Weights of a small multi-label audio tagger.
Model: arch inception, norm batchnorm.
Rows from block 2 of a small multi-label audio tagger, named by matrix and row number. Rows with one number belong to one channel. Each number is 500 + 25 x the weight over its row's rms, rounded and kept within 0 to 999. All counts start at 0. Numbers have three digits each.
Before each channel's rows are labels from the 100 clips, of 14848, where the channel reaches its highest value: "responds to" is what is common among them. Only what is clearly more common there than usual is listed. The data: short pieces for a synthesised band: melody, chords, bass and drums.
# r30: branch 2 reduce pointwise conv (model.blocks.2.r3.0.weight, 36x96x1x1), inputs 0-95
# b30: branch 2 3x3 conv (model.blocks.2.b3.0.weight, 54x36x3x3, transposed, each kernel summed), outputs 0-53

responds to: bass guitar-like
r30.2:473500500500543471500500500500500519500500500500500470557500500500500550500500541500543534477500500500532500500500500500549500500500478516557500500500521500476459500500533500500540500500500500500500527500500500500500470524419500544500500500500592500548453500484500500479500500425500464500
b30.2:490512479509514545536494499502472484534461507516490500505454518520471491464543500504522507507509526518458516515572469494460499532503538517490463506458500516508519

responds to: bass line; bowed string-like
r30.15:500500534500538500500500500542461541500500500500500500528453500500500500500500468500517534500564500500500500500500500527500512500500500544500423500500500469500430474515500500520500500475500500468500535500481571532500551500547500436500500500540500500500500500500500500500451500500449500454
b30.15:502535508486491530532493467510527513500502518508484495478500536501455492477488487529475459464479512496517453440534516491482482512504556510516525518451523528465500

responds to: harpsichord-like; melody instrument: harpsichord-like
r30.1:500500500541500500478500455551500452500448439500538500536500500534500500500544468500483500460500500548500500500480500544500458500519500453500500500500500500585500500500500500500500500500542500500500500500500500500500500549475525464500500479500500500459500534469500458500463452500500554500
b30.1:524558520462497479468525475484529505474504484538502518546514500488515505493500520488514493484417471489491504501512527496520505465500496577506483480485500500490493

responds to: vibraphone-like
r30.0:563500529500518519500500500487500500500500500500500475540500500500500458459546458439500500500464500538500500500500553500440531500500500445542500500500549500500500449500529500500551500500500548500500500500500500500463500500468468500500479500500500500571500462500500500468500500467528547500
b30.0:488526520509475515497452496504511530459492511491439541510476554469534525509496452518526476472508534500480512460511496516483516444492484500516485493476517508500477

responds to: rimshot
r30.31:500500500500500500500500500500585542500500500500500500500500500435540500551500500500500435500500500500500461566525500500500500500500478451463500454500500500541500500488500500500500458500467500500500500500500565545500550500500500500500500500571500560500500500500500525483500451500500500500
b30.31:486495500499519512506485533493530531455485528470590473467473544521478519481506475495474509495460500470472500549474520512505500481479473477495486507510500496478517

responds to: kick; drums
r30.29:547451500500500500500500452500500500500500473500500500452462500500542500549500500550500500500537455432500553500529500500500500520500500581500483472500500500472500500500500500500500552500500539500500500500500531543500500500500500566473500550500500500500500500500500548500500456474475500462
b30.29:478471458455462524495479477470524474454496487486487483489485500500544482448496504476474479474500485476473511497466487513464446514507513472472482477467469513514487

responds to: marimba-like
r30.33:561500500500500500500500500500500500500500500500500449527500500500500500500500500500555500500500500500500455569450500500500500500500500500500449586500500500500500500440500500563500500500466500500500449500556500500500536500500500500500500560476500500452500500565500500500500524500446472500
b30.33:504476483468486559526488507522481479454506513513467502468467498508479500516514514515532514505488488472502513502461466474493509459454473529478471480472527469550531

responds to: bass guitar-like
r30.35:458463500500500459500500500500500500525500500500500500500500500500500500500500500500565500500500500500500500500500500538500500500500500500500500500500500500500500500500500500500500500500500500500455500593463543575500500454500560500500500500545531500542427444500500500500500431544550464500
b30.35:470525489479504517514492488482429520481492497467465512507510460500497494478534539473534477541487500513475489486459499500464466493500508501527463523529500499437512

responds to: clipping; text has "clipped"; bass guitar-like
r30.30:548500556500500460500500500500500500500500500500500500500500500500500500455500546500500500534472500500500500500500500545500472500474500500541500500500450466500500500500535500500547500500528500500445500500461543500500500500500500500500500500500500500421526500500543500500397500578500545500
b30.30:498499511463498528487456497515486536485503494499533526507479494508500552480500504550477474517483524500477537526530506477461514443522500494494513488488427533477494

responds to: kick; drums; text has "four"
r30.3:500500500500537500474524500500500500500451500500557433466500500500500500500454500500545544500500500500472447500540500500551500500500500500500500457537500452500549472500535481534500500500500500554543444500500500500500500500500500462432500500469500455500500500473500500462500500459500500500
b30.3:474500539518574477500494470497457509495500526476521486512532474500457521522492531517500468530566506481502476529460502526472499517509497492512468478490514471507505